python train.py --train_examples=203450 --horizontal_flip=false --conditioning="class" --targets=["items"] --logit_normal_time=true --activation="squared_relu" --layers=12 --max_precond_dim=1536 --steps=8100
Rows from block 4, named by matrix and row number. Each number is 500 + 25 x the weight over the matrix's rms, rounded and kept within 0 to 999. All counts start at 0. Numbers have three digits each.
# ada: adaLN modulation (shift, scale and gate of each sublayer stacked) (model.blocks.4.ada.weight, 960x128), inputs 32-63
ada.82:500499494512505518488504515482492504499512489490487497490496497484494511518505490504494501508509
ada.83:482491521483527503517481506482526468467499531485519486505472460499480500493490509519484500490500
ada.84:488491519502494478505488511491503513511508493497495487512498497501482542505495494496537489507516
ada.85:505521477504487474506484515500490510482536527511486491510527480480507525504513500476514482515513
ada.86:513484501506497501513495511500490493476506501511492523487489497491513522491493510524500484488499
ada.87:504499534497517500499489499504524480506468525494530493497506497504487519524458517512483463502469
ada.88:519506504508505488523504530527490488500491504514481530510490488470503474485502508515496475508504
ada.89:502529508488518512506520523508517480502507481536470497491472537486478513484499461489501485520500
ada.90:501532519467522502517465530520489537499505497509543482492505517512495494515503512483472495501501
ada.91:488504480503483518529492500496509499505504513492563487486515524505499507494473489473463493496498
ada.92:505504500510499487488508505503508512501493496502494499495500518479504502504511488517523507514503
ada.93:506511514497505486495503512478510499529537519485505498511491470527476525495496517516486483501489
ada.94:526533467516503479494501486488483513483539473531479520491489491498508546492497491504499468492484
ada.95:482495489509498481525510502508495485514491452507520514487482512496476508512528482498491497531504
ada.96:510485526496512486510498497491494491499508495509470500504499495501509531490491521512535501501499
ada.97:506501527502479507488483498503470489491523493499484506507493502511502490484485505519524514502510
ada.98:480510517471493520439506524470508475519507486472476530504477481527482477505497500485505481495497
ada.99:504496479502459517485512487489502503524515489499491504503497515491494487489511498507524509489485
ada.100:489493473511506479499504523494477489510503485455486498516495503508478512481490547525490492493516
ada.101:492504498492495492511494499494514494520487503504525482511508493508513494503497511474495507499495
ada.102:516491491498515498482514499508484500490491508525517505522484510467489487500510515495504488494495
ada.103:486492520483487492529496501488530489516511503511504473524482497503497485471496484512481507504482
ada.104:493525495546495513475489473503479522497518500520490519497526495493505492510521464484512487491498
ada.105:533511465511500468496520502489530503480493500520498510492494498497479506506526499493522498499505
ada.106:515513517509541506505502475521479475506530485494469498491491465488487465492464519509550492513510
ada.107:530510503521475501505517512475498506484501510535471507507474495492475509561485507510496466514506
ada.108:499476508487489472539493492522546494509499498535523480498511505498491488485479507500523479481486
ada.109:502513505507549517518482487492508478503524528526479520463526512480507505495448496492505500494500
ada.110:508513512499521497516479492512505482513485498485494508516516489483478520512522492460477510493520
ada.111:495504449478473539496508506485468499510497512489470488493482508513518534471502471488528498493500
ada.112:504509492510507493492507505506504521488497493506493514493495496484497495519503486500500479496506
ada.113:499491567488497472517499510520503512519529496482510497516517494522481449482503498489498481507491
ada.114:468528513506490501489497520491502509526471485481484501510504497502494501503510464484475501519503
ada.115:475504458498468510504491515493483498499518496499473510507493517491483519492526463481512509488495
ada.116:486495529500517470502511501499531484525512527496461511505508492503520494511505510486490484508491
ada.117:509521494500481510484497493517515514496489505498507523500519509470484488497523510501495488501512
ada.118:495475464502508522486520510514488494469489490477536489478480488491543512474499502487517519487514
ada.119:504479526501524524483510519501479484488510460513508539499524487545483541490449493477499485483509
ada.120:497501504511497483506502509496478493501513496503496518498520498494493504504497520519503486511499
ada.121:521498507510519504504486497510493511478490505501518498484486517482514503511494495513488513493494
ada.122:489493521498506500492495488511498503489502491508536489494499499486508492529498498499476497514479
ada.123:496508503506514493510480506489506501496496496495516487509516510466489491499493497497501509516502
ada.124:539491493510522508489512489545491509491519506486516507506535510510494500476489525496499490485487
ada.125:507516515492512494501499499500501502483485492507529500484499501468504495509491486475485498482486
ada.126:506494498482485500506492505502530501516507506508529485506512499533469503488500528488500501524508
ada.127:485490498508495507490492498497485515523483490493506491497497509519488497450498496511502486517488
ada.128:510507510509503498495509494500499515483491487502488508501490506481493499508509493503513491501501
ada.129:510488487492497518509512510546528505490511507503493513475507501477499510498505488488487504486514
ada.130:522513504500495486503480493516493493486488501512527486503519487481477496517510502489499508501501
ada.131:490493497492491496504495507494502487516504517494515487504502495515509494505495500503505508511493
ada.132:462493466476497485500514509505530505518458548499518485495522507522520523521498528479499542498520
ada.133:521497527499508495498492500490499498519495472520539514478505462529498517505506504540523503527483
ada.134:495497494487496512493501515501497500504516502493487505496502516523494506492520512518535507507517
ada.135:507498485510507510504493514497502513491483496501491492493491502498487484501514497511477509491502
ada.136:501510551489501490507492537520483515516499470486533525509519478514491503490516489528477493530462
ada.137:506499540500499513490518486500490499516493492491510526496485477527498484511506508508498504482500
ada.138:527509525508515490500494503515513514464497468515496491485510482510525493506454496515490453519499
ada.139:484516457492521465470494505527498495540504503514472501483486524457508518523520497452521479504520
ada.140:512498519485497493493488494506520498481478506495527487516497504491500485499465513498483494513505
ada.141:494514514510479514514493495476489509489499484517528498504500475520505519514497505497505496506492
ada.142:506518511521486483516516521511522492501511499494488519470481515490483501505506525526509488516506
ada.143:509496504503502490497516513518492493496502497505486527474478506493518522493518513500506484497503
ada.144:510518493522512526500502520499506479498499521472472505468487503497533508492518487487498498478506
ada.145:499500497501507483513504513494507503503500493510495504491507502506492516493512499498515512500508
ada.146:500506477494523505515490501495491490479476493489505474509507507489508518521505487489493540493506
ada.147:525503519491516524488483502500481521507499451533528480473486519496517490535506479473507494500523
ada.148:485506485482501481508514493476521514520495454501524472500526505513493504499516489458495504477489
ada.149:490502506480497479509508505505512506519510509513510503527500488479521470503497494508457494474477
ada.150:502506498470503510528495510496507501516510482487536486501516520511500504500492499469493495490502
ada.151:506506517500503496501473501482485513496508520484495508510508495512493509499496499469487483484489
ada.152:497499517490492519482501500513494491499515509502495510506481496495510482509489485521486496503476
ada.153:485510512498506505506501488516502499490519501495521516513478500489486503504490495509495519504500
ada.154:507503478491491488495502507467507518512490485523499493506511504551495524505510499490499498487498
ada.155:525466505493466518482517499549491510471485490497532517516548509496518506470492507459516509495494
ada.156:496502529515485490485510507522490488498521517467508518509498485507538473502499482520494495504507
ada.157:529498470514556492510492472504485493496508492508512493482480499495505531509498501484541492503516
ada.158:499540505497507519506480490531523499496499474483493496498507504513518463507468510467488523493481
ada.159:489511514495510517504491496505490485505501497480514516475495519491489506506500484468498495523508
ada.160:515507523502515496501503498493511513472498488505510491530471515503504477497484522550463480496494
ada.161:511491497506521492480545477512498500519515487445482527496497496484510480519478509524535534468517
ada.162:503543492480461492542553476521536530508511493556454500545469543478544510456494505468500503436502
ada.163:497491502509518532551515488457519511440467470471471520509544543502428471470500484518526481578522
ada.164:536498493461502505510519486481535525517520485495430502517512487520488468532499507508511514498538
ada.165:537509495494494434462483534557568500491476440436507509492503504555423518488499487514524555467458
ada.166:453478490498482444471523547591484538477520462525449562567541485459534528508485488502446494501479
ada.167:483456457506503489503524536521443511459510482518476507549463495452533473488486537518476474492455
ada.168:484513465492559484486514492450490526529490532474504502547494510451526496510479514495485546503563
ada.169:509473525534470537418428456423545454462562442481464482480482509525481517493465516525504574521464
ada.170:429472512488548472521556494499468538542485489515447506492501506510523501483518485504484473518517
ada.171:486466489510535515525476505521524505494508475512424495531474490485489487541496495498486442478491
ada.172:490561491504462527533517543508491532513446514504535408425481527482496371501561460519528505423526
ada.173:508533470479547481500532517472468523472528487498565484522487518505484435509454547468471440501463
ada.174:458514513481484485516523505585492497500540493525479466478535549504529494558513499535497486501515
ada.175:512539496490490533509488491451513469486513517514486475513486503497501495514518518504531528457473
ada.176:509501485508515471492524543453515498513476512498495470532509518535499496499500478501517515458503
ada.177:541491515426475502515516479454541496486545476528462500526500533498486525501475528508491498470474
ada.178:479549509509462491511459486532522534513530528473496471509487526494474454507501460538516480482488
ada.179:569546471490485468513466501456460467503499510477498475516518499555553477516506543514510522541531
ada.180:491523513491520515489475435479544509532515476460497517454455537482479511509506471492530456480499
ada.181:503508522507510486533525493426477500489496531512493474511495512537508462550506515520512451466495
ada.182:511576487518481494520542510552534530509474496524518541498515524520484457483523535457497467491523
ada.183:540580508449476455489485475489538502532541547549488484519495505489515480521496529534498496485529
ada.184:498504452526508476478473478453460498476476455504503484511489494524475483476479528496512558453478
ada.185:488514548518496521561523529467466514508508503504452504487515488527474494510511522542494505464506
ada.186:517533510507478501492541528496492502485497499511481494479493537483514507473504518539532477544528
ada.187:470477498500492490508512518507501512473508491452447501493494498477490513509469458528530518492508
ada.188:465466555466502529555497492461497516512459509544509497525527503531527492518494512569538501515508
ada.189:558520445606484452538509507480491534500546499519460477539507527453505509492469532503473532517523
ada.190:498454518473557462488519541468496502460511464492509522516499469500522524499458570512450502604459
ada.191:467511535447501573501437508515542516492498499469510503492514499492433462507497487484515457494491
ada.192:480516525479497500540528519477477495488498465553472505486512493474491497507496547566474497512554
ada.193:478536475481527496533513493468520508494497493499432483529516485469505440524518519507475503539556
ada.194:477494536478510517482503529496509477486506501517492510506508483479511502514491511543511470521484
ada.195:511550500428517481498535502503521506506513534501483512473511536476453487512536522531520477498564
ada.196:519501508477483537498480549485534495486519495453512502489505509518479488507499481504524495476476
ada.197:590536466516496481449476516479531521485527502527453450509505523483506549519439564514491458509549
ada.198:558528474508477510493502481496499513483503508497497485500508491486490488489475517527514485510492
ada.199:521519536511500515501493493476570464506512496489476514537492530501516451479471553469508545497505
ada.200:538530491485542473542511535513450502521460514526469534525471524500491470502485558542487446455490
ada.201:569504489479561456477550496506489499505484477513466505503502484494519458516503493516491492489466
ada.202:547551494470510531550528460503469550490506522524500471493501548505459488523593509529511450457525
ada.203:526527513504520496484487520516486474490486502519500513503500467505496506514516495561517504522555
ada.204:461478514482464548509502532556505506460508508510501514514520489485509503533518498527453500508521
ada.205:508559505470514481494530528558513504536483446560494468549534497485448466490516518544500513476439
ada.206:490509501461506505495527533529479519501471502520486508528501461486486504537491535543483473550532
ada.207:535538527487492500502512538449518500487476545511489494539473497473537510529458503492475484494501
ada.208:508498502495496529511478460413525448479534491491497512516465527526486502469479474527532496494450
ada.209:567537487527522510475495492511503465471488488502513520514438493485436479485476500531502527534515
ada.210:516505491520546503512475466456534502469466477517463513509461499484478510505501557506470518481478
ada.211:552544498558570495521512494476491505534463509489497462496477516518497483459495523497477531531474
ada.212:543535516484533484479523483471485547497486505522473496452535513500496451498534502513512534525496
ada.213:458482551463438522504507512460573515477509478466475527540514533536542486516480486574493473451492
ada.214:511489523456537505498512507498466475476474496497507502482459480480525504483500500538484511473478
ada.215:557570535518514469503521502454496514471478539501474499489479542490505536508521554521485487489459
ada.216:530493510500495519537490515496510502503465514523446515494522490497519519507480500502511482503522
ada.217:523486539492504519471499488523548467540497471485448505493528480517510491476520504552493499502509
ada.218:508512519520520516527527508501526501537505498469470522498477500480514493489506489513517490512515
ada.219:490513490481544485464513516505508454480484535533476585533536491503475493501498510503472479528502
ada.220:534546536521491494517476472480488516496489481494503496539525523515465505532510517555537534474471
ada.221:507474534489501523470502524529534481512504495489475530494484476521518504476507506524501522512508
ada.222:486505481471502491549534460498523532522463499498465510515517508495536482579514499528512485453509
ada.223:517524507479521505531522555483473519465484488534506525499475466497482477528511539533544486484509
ada.224:484495484456518470536565494507461551472491486543525501496509474527483528444490480525511483543495
ada.225:516523472519493481547512515474509516499447572471457462521554486473523482493515526513484477519538
ada.226:504481504503511439496530501509492489505478443488446505555539485499547519483473499523450523546497
ada.227:460486506515505486469492544559463471467507518480505487499518477431550487555532490512452538488489
ada.228:534494501493514489477542548473512480485474487486480489487504493444462485535465543521528551458501
ada.229:489528515483512482516468489501475514492486486511457500510513496485474507504446525515506483530520
ada.230:502508454437492523460515487488431517498512504522496471508449514476482510497498484455457497490510
ada.231:510550496493541483496536493532494538455481532507486453544497519434509492514509542464481516478520
ada.232:500504499491503513485491499484503508507438492474500518496499508494496473447477471520538501525521
ada.233:484518541477511538473504508487508494522524490476496528511499499522493513508505498513512512512485
ada.234:547558456565509458552535493525468482553537511535476535480480498495509483529524496473528438465478
ada.235:545523471493548466503529434529439501513551508481581430461446493509556540532508482542545487412508
ada.236:529505571533494533466446557489500481487480498480512509530487475487522483497490488520527515516479
ada.237:557481512459516545484512536470507473513476499505494533499463501532479430529484493506556465482458
ada.238:482519496528498520481527513484507492508483486493519481531507524474505480478494507458487534486484
ada.239:522524473518512519523504519497512489511452491498530515506486479450482478518484504485479459525476
ada.240:531555503505469476560535473484479563515554535520515459470448545470485540465519515503489472460518
ada.241:439504438502491503453562506510497524502494476549499575527500482486463483495460498509476510517501
ada.242:516519512522507482468487541547460454496450522461548530483512471477503471499551484527525524467522
ada.243:555532521500579500562491516494499499513512522473496483442483539498493486570487497518512493479472
ada.244:563560481476488485497544451508512555534479470521473470505549512502523456527495505500519511502547
ada.245:494510460576525447485494489434506519488488459492462493477432560505520535506447535471434478508568
ada.246:527507500472476509468502467470532507575460482487504498476474515478486445515498483557534501491485
ada.247:519539525525489500480502508450491520484500535513487480503482522473487480540509532492509510491510
ada.248:507533527512552504491473454513447487562449521481519505474482498507513487592531477509541491485500
ada.249:528561515512487481507505553514460553506496487513554486509522535505512471530507562539529520435472
ada.250:507489488519493481504565457473521509501470512520441495485522472471509520493496504536517495517492
ada.251:506517515522534505506609465432550502531514534521472490435520537524482491539557516516491531479489
ada.252:487483537512519494509492499467499512506515468510526492438482506541450497504516515525494483501471
ada.253:502495497470488512498491483472509503486516506517501537517542495538473467518504510560537514515533
ada.254:528515511467488496512520488503519551489449472488490480521529542476452448546512536490538494436485
ada.255:530498500521486463508492539527458476486467498533505497547464498459468515510504563462426474540507
ada.256:516476523487458507499497458539509477567452489481512562459512511521499550494509475507492514554495
ada.257:517551491520511476506510527528467526480534531512511504529480512562518476452511501524480461487543
ada.258:493530470487513524561540457504483536541540512501483481482486537521447419513516552498493486474486
ada.259:474529493486545511541479468506446508533485455564471489427426514507450466526512498535530528500504
ada.260:517438549492471587491511490485495516506504486525537517485507510516513490551487500505504494490491
ada.261:514523500510455493497492529502506493506532478512508509491509517511507511489482502506489523501443
ada.262:494543472513498461520465502498488522533522520482460506501517540495502536526501512476483517511501
ada.263:489508485497474515505516488422518508496506513518472484489528516504477498518505509533524524518513
ada.264:566524468469499503517509474511520525500476525523473496525487542518476529532518538522513513475494
ada.265:525524519451554487505537444500487515520499467499475480513466521484509460512450500530486515493444
ada.266:541531494470496524508506546484506495513476564505492465544473502488512535481522510463451517504503
ada.267:465539512531482519494489517476550533508461484474545540524504486564536508541440507561531540479519
ada.268:444434515502371505522503526468501536526518473479488509536484528500508468490506528514505520461537
ada.269:476568493454520519462524539453488477473515515510474574577498539498542493491514496478499471482523
ada.270:544561482526506501489515506463503506520465506477489469464515522549529480484486469517519436495499
ada.271:526539520496563472482509450484493484568541495492490504501491528538478484538517525491497479485511
ada.272:485480512510477479508474497491514530486499493501456527443498500481486511511484484485500507512491
ada.273:533502540504503519467508514466522529513528515495522517503502507525454486496507524529491478514512
ada.274:493501467474500553437457500443516510507528468511600472501463505548445508482511517518565443472457
ada.275:498485552507526491508473483490522501489503489492494510506482512532497490529464516531497458502503
ada.276:511476521495479529509477534510512483503484500510487488504523509543470494495469498493532499450503
ada.277:489497528509519529537483492481533510488485464503477478516482479502493511490454490560504521525497
ada.278:498486513446514522513538512469541535500461500533489463454506509526491513525516499472512482475448
ada.279:539539567531548521519466463482462503495428535495541442495528509514453589572521485512518439449508
ada.280:532516493490420467484491500497529528503518467489482516532498491507458468518498506513510522514528
ada.281:496500488482502512500483509479497534473469512489487461490495492474496505525465507508494494500497
ada.282:523527520491531495503502477512510549486530477515493505512460538499486498535472514496493507534495
ada.283:512516495547489479483522514498503488496480477501511518517510514495474469482497497540503511510494
ada.284:515499489485509496514526401511505485535511524488462517516558536492526498513496532554495507464489
ada.285:461501488488493497523499488493491499492532509433463525462496512503504524499507471509521521525464
ada.286:491496450494514475515522523479600506492473544515452482525495540504486514504484517474493494502495
ada.287:537505460527491506499515504482429515491500528560519516515534465518491507535514552442501465458507
ada.288:478453527526463534510479522496545489492496492495458514482498483489505503489521488536502505495496
ada.289:560505517545454464517460510482523528512480552486525473535455540503490519486476561494486498492498
ada.290:465516493471486480477502495527477527535482502542438509505500514475463509532504525492478495512525
ada.291:493482548507491560494469513501518488489472471508493511498480481492506469495487499513510524526514
ada.292:502471547509496510494440482458501492484573418465488555530446493536518494463489482548510478511502
ada.293:520564548558440515569539487468484492530458460482534500490539513524509480519457501497487488546517
ada.294:479495495477528480515529542511501493487508497494411495510520503481539519495507463523497486479480
ada.295:473489529469546513507531541555433506525474464542509508533465479483509503491506508506501493514520
ada.296:571523459514596476453470453442439523526417542523452513562494493493520530488480554444480504501481
ada.297:506525476477479500509479555525461501460471465502479498486512503517449503543529490522515478540593
ada.298:551544501542485496620486435520469590518505543488466448454531557488486506599552532499500488458517
ada.299:500490550521499551519515503494522506473486497500522493502523488487477489487480477558483491512489
ada.300:553535505463480495497529502533495491533467503520530525485504502491485466508497491502490481528510
ada.301:525511571545528481524500475476453482516477494558491464510515501494483539539482526494503502468497
ada.302:565602500501561514478526504510467516490506489505556520479482482473496495487507493490500514456557
ada.303:521525491501518500491524490470500528491484491490468496511530523549501486529500472518527522491454
ada.304:456480473445465489527572528483457520546561487501531520499516504491480424475530484506504413488511
ada.305:484454495522493486523523487542520503513489498510461528507478504487497512480504497528491485527498
ada.306:535559514483542522481518498512504487509504486534475520496492499504484488507513537558534466492514
ada.307:482500512532453476470532477479556430525506549554482482479524549497546503528508517554499573473549
ada.308:524551497537524480545512520514460498506484561491477529501448520470512468493502487553493495519508
ada.309:500513504501508510511501490457511508477476512508439491501525490533503476526486524509522493516499
ada.310:542582487562520518508566477454515494534451510541501529446517541535469488556519533570529468527503
ada.311:522566509501547449515546482469494516527510517547498493504447485485504511492515499506526500514535
ada.312:480508535469499511499546473514473501514519470504494532521522507503478495519507518551478511494508
ada.313:503554537507543533488532446492517504467532533506482470496458512467504501516498516482501471500476
ada.314:458489515545516526491481477438467497517517535458509507477514478505491522523478523531515542449459
ada.315:564557500462511533535563437507481510473469502488524492493506563518473529535572513522523497449473
ada.316:514536484460474505538468507488516529520474498523448493504488516483520506550518555493518472503493
ada.317:502541551467474530502497508465499510525492463478473483496538498503493474519487488521482483501513
ada.318:500560468532515462531487429481564504536525515528471465538497527510547466516462518484483510483420
ada.319:499514484487517503549512515513470508493528500486476477499473512471496523476478519479489488557518
ada.320:518510535487478499504524483494502511500496500490499511510504512503492499517504513514514456477495
ada.321:582505532509478497475478486480480501498487507505573489537501532526498506507521530493491458468545
ada.322:447495494452521501470519526535451506505526473529561458514511519488480506472507479529499525485486
ada.323:462526499472538478504513501490461548504482513537456536515481495510511496490523489489526487510513
ada.324:501503451473505504540517508487482521490529484528466506490501484527494473468509516485502527494480
ada.325:564534514552497465526470471481537537522534521527510508500440507457521486517491558551515469484527
ada.326:557486488478500520479466445551492499513444458527551507492464470458451460480446522464474428438462
ada.327:527522456513481492483460465493513515513481508492561496522493530514544492527451542453521440471544
ada.328:488493543512514510518486499430523503520558541488471538497521490458527525429543472551503504494494
ada.329:553467472525445510531467509483509477506480469510533474481521542492477506503516517497497505511501
ada.330:516523434507468518534517520464567500518519507503505489508543528498476468545492520542497471486480
ada.331:449476563514491439510529485476487498522516493515486512483508497506464494514511483438549465514523
ada.332:510533487489444477574473493514496513481453493533463510526469528526464463536508518491525500494482
ada.333:462470548515494459488521479515496533461504473483464508461513487493488484450485476461481509473524
ada.334:517511530498483505491530491492506502480503516505510509488505515493480490497494496484497497510501
ada.335:518511488468513458507499421515458526497526477537534523467559479518490492515492499526513459507461
ada.336:526538501517478506510461430518555502537484525472536494472557547492458488542485511520518529462470
ada.337:535509463494485479518488503508516487514515490496530487524507533492499489509487517521492505506501
ada.338:477498524491504551488486498499450505490518484519486534496508494516492525527512474506514498526516
ada.339:495494532528495488517513496484515516505486489519506477484510497510485494517501514511522488501483
ada.340:503486467542587528485485564504511479518516500508479524539546498478483446525501508542509499495533
ada.341:490490474502490500500495527479494513530511498494498507499497522500503494505505496518508505516496
ada.342:518446490483511540533504457503469537495509431500477505484501520510526527505513495473477503558517
ada.343:454499502505509487393505532482476511515505484509493484464557473512518455478506502495470507492528
ada.344:567479508508489486506488457542501503487525517490601502517486531476500522520487531449477493514514
ada.345:522519512509499484513540516489500523515478515486497539501465519503490465542471496483534501526480
ada.346:502499547453467503504496481477531482470492474454535486520527508498486538497510481517538524484487
ada.347:520494479511509493486497515494512514498538550491494537499458530524531522484538537512474474459525
ada.348:558513486474494494453506499477483493490518512522484480507509483497524501513505520446508481495532
ada.349:503523534494495476488498497496499481485477468465468480503482491489468453508456502470496486531485
ada.350:500467548493496516463519485508483504514531524530475503491509510486544486509465491452535510515513
ada.351:504507489499472478509500553513469490492484484531476522524458512480498516457482490495508469502497
ada.352:509494489495470506508557522560504498461499485481491493465482540531479506488552449485508411509543
ada.353:480480517507501521527522490486489511482494493515499519499549505423535465507498503472473476535497
ada.354:493490462492521495499492502476455516541501547503469483494512474517479505480531468492528511495495
ada.355:508550483504518517471509512511536479454483475542503501485459526447504478524493513547508489491504
ada.356:536500489533481490485503540524523536469558500472531474454447575469545484496490543500514479462509
ada.357:527533514494512509496493489494506489515476554495526505491510509509526504542504531496482463516534
ada.358:536514519509523517512494486470463510500480479496542507527472515504500516517483513507515466482470
ada.359:497527524492521504497517500479519492484482502518551489521485504514502510520500518537509467485509
ada.360:475516498524445531495517510496490511545499506509527511506502557489495512514497496444471470498508
ada.361:523526517505504527498493482494474465499468492486498484481515532511516545476502517501518488497520
ada.362:493516503545493504473495485508502518530498499491497523503474496501495501490497484502474527496482
ada.363:506466479490473464492525482501518514539509513491497532473505470510496489457491475484496505505521
ada.364:563552490508498478514496543502457495504497493528538457494421480491489532532521507464519562532551
ada.365:535534527510508495497524501462548551550475533528489507529509519530533524508478537518501498485482
ada.366:525473498521497487523489478509546478490504487510550491510504531488520527513519513502485515526509
ada.367:438470510453482470512514528536510499521448543474414508495489505464474488474508470451517525548487
ada.368:545495559496466497509570427455549502482571505502485498527461548504563549484531550515541463555558
ada.369:443517488509497531501526513445548531485453484524491534512514497478531483428491505517492459518517
ada.370:497504536479479494495520485491517523538479531547531532473533502516487487470474480497504520472481
ada.371:500517483528513501530522481491441543520479478505491478506478512470470532495520517490454521532501
ada.372:505499510522543505489529518495475482417516501495525476514465493517552517511505501510498481509541
ada.373:511537522516513512518506490522495526489499541453496484490486507505499542498501475481495531497525
ada.374:476532513454468499510502478533469513479487489483508548517536485496512494503508515485492496519466
ada.375:429489498518456532470470524528431507450514545521482501495544451461487484446535491536452505499483
ada.376:538511450520502520504486483505462483504487519504525498489480499507518476491492505495495489488529
ada.377:499493486442508435491524488500468468498504491487481524492504481476495524516487500499481491511533
ada.378:495522491510472525525493498490477511523513509516542527505504503517467475456513508508459465501488
ada.379:497454509477481484484472485500507492508477534531556486500503510501495522565530534486510477566512
ada.380:511489535510502489537468521459496481489476519500527488515481468490474537456481478516450480474488
ada.381:498476520486485497511521496505522503487498469464537498512526510491486528492481485504496491505513
ada.382:476498536496491471488536532504464522484504495475444508518494490459491497516505459512478520530485
ada.383:556502511508509468503501501485500497501491509515534500534488498501515476530478527517532480497491
ada.384:496503567475451483500513485493535470544479444507544480503523542478495452530519503503523484471553
ada.385:437494471511480512550506517461434552542514527472485495561499489534475501503456466511477525480524
ada.386:496499499462544519529478509545501498493528487528524499515502513476541494471488502502478516486499
ada.387:493539495480496533526496481449506549483468488508483489491488457516514477555516512546524492446494
ada.388:538488510479499554485484467505449475531444491516525519503533514506517515494513518485528475517485
ada.389:563518508479485525505491486517469497492503520507578511530470510523488524508536530530476510493513
ada.390:542507526489499511500513486462505477503531512536578483500478518520477494514469557508499477517481
ada.391:512553515506464492475485505496504513515560497464448534480546519517473494492485519519543436484511
ada.392:483495491500494508505463503507486495530529497486478519476533508527491508483504480486495505492476
ada.393:519511480516459501485480505499542512509490491503513496512499505490495481501517533474502499490486
ada.394:460444500468481500442505478507478478473505518501538466480489520454478474475468500471497516534448
ada.395:535508467491480518485539425465507495516565470584591511519479517484553480500470545467511489491472
ada.396:455453501497489496501518492480493497517507470509532487439508485526517473489466463483473528518513
ada.397:510518488494508509509523484487509502486472502505524510532470497491499488517492516484519485494481
ada.398:541475520507548533531527527554497543541518502525510513536550516536487453546502562528503471519478
ada.399:515497508502484460496520514502512497467485528491519499517520506468502510517493521510468510517498
ada.400:515515479512557528522493480507565534560525582484535455479518563517482488462486510512506454525497
ada.401:459488497547464469468496503516485486534510470450473488431509432464490464485454455506485528554504
ada.402:558488528580545504516494494497502461534503457470454533487492458498537484509521523535511510426516
ada.403:552499481492492501493506516511503505489510502496509511506503498498500484489513507500483479493484
ada.404:496502512508498456508520488515523474536518501496491513522497493478488472490485526518488486478497
ada.405:521501548508497542507480511487502498515469503494561483552477481536512474544536559507484476507479
ada.406:476512463477487500509490495556504485526494499507475501527469516523494520487520503542490497512512
ada.407:476472497510528526485537487492495506496514470469462529477510495496454484482499446501472512513454
ada.408:542506516501499478500510517493507496488501503497499518502474484485487489470509507505495503487517
ada.409:494560546477493440547500454479533494521495492501468495486558555560495545527457531526522472488507
ada.410:519462436466501477516508534446503493476488536549479497515509462469545491515520535503511510535527
ada.411:440472514495487491505510500503461484485511492492484503476557465486476462499523465521479542477508
ada.412:507491500513525488501509466518481466529511505487470496498504500488520516493465493507477504530513
ada.413:549450516483501488469512472534526453492435518509485511476463494475528469478479473526504481523459
ada.414:576541498542553521478518514472491459485506459482520533527467508467509533518491528490515474499498
ada.415:486511510469502483477493544539441507500452492529492488513487459501494500488468459543486500512525
ada.416:491490498524557491495527507555522504455502481507492562457521543460493486481522486523506479526536
ada.417:460485536477463494515505489465465468508481542503492502482515492496480473496481513537515508488493
ada.418:510512503501504506494499509494518507512486502510497498488516485479491529509512492492499487501496
ada.419:459479502478464420496483542550586520483516470533464518495525485498454435482514502447490518483496
ada.420:437490502508532529469542554507515526483444514453467500469480453521502560493507519523515456475506
ada.421:526490487460487527476497538528482499462501504478523495518488499495501497495505499505481484508499
ada.422:462475504484492446491484502494434539481539509498532480507513511495486458503455507489427523514506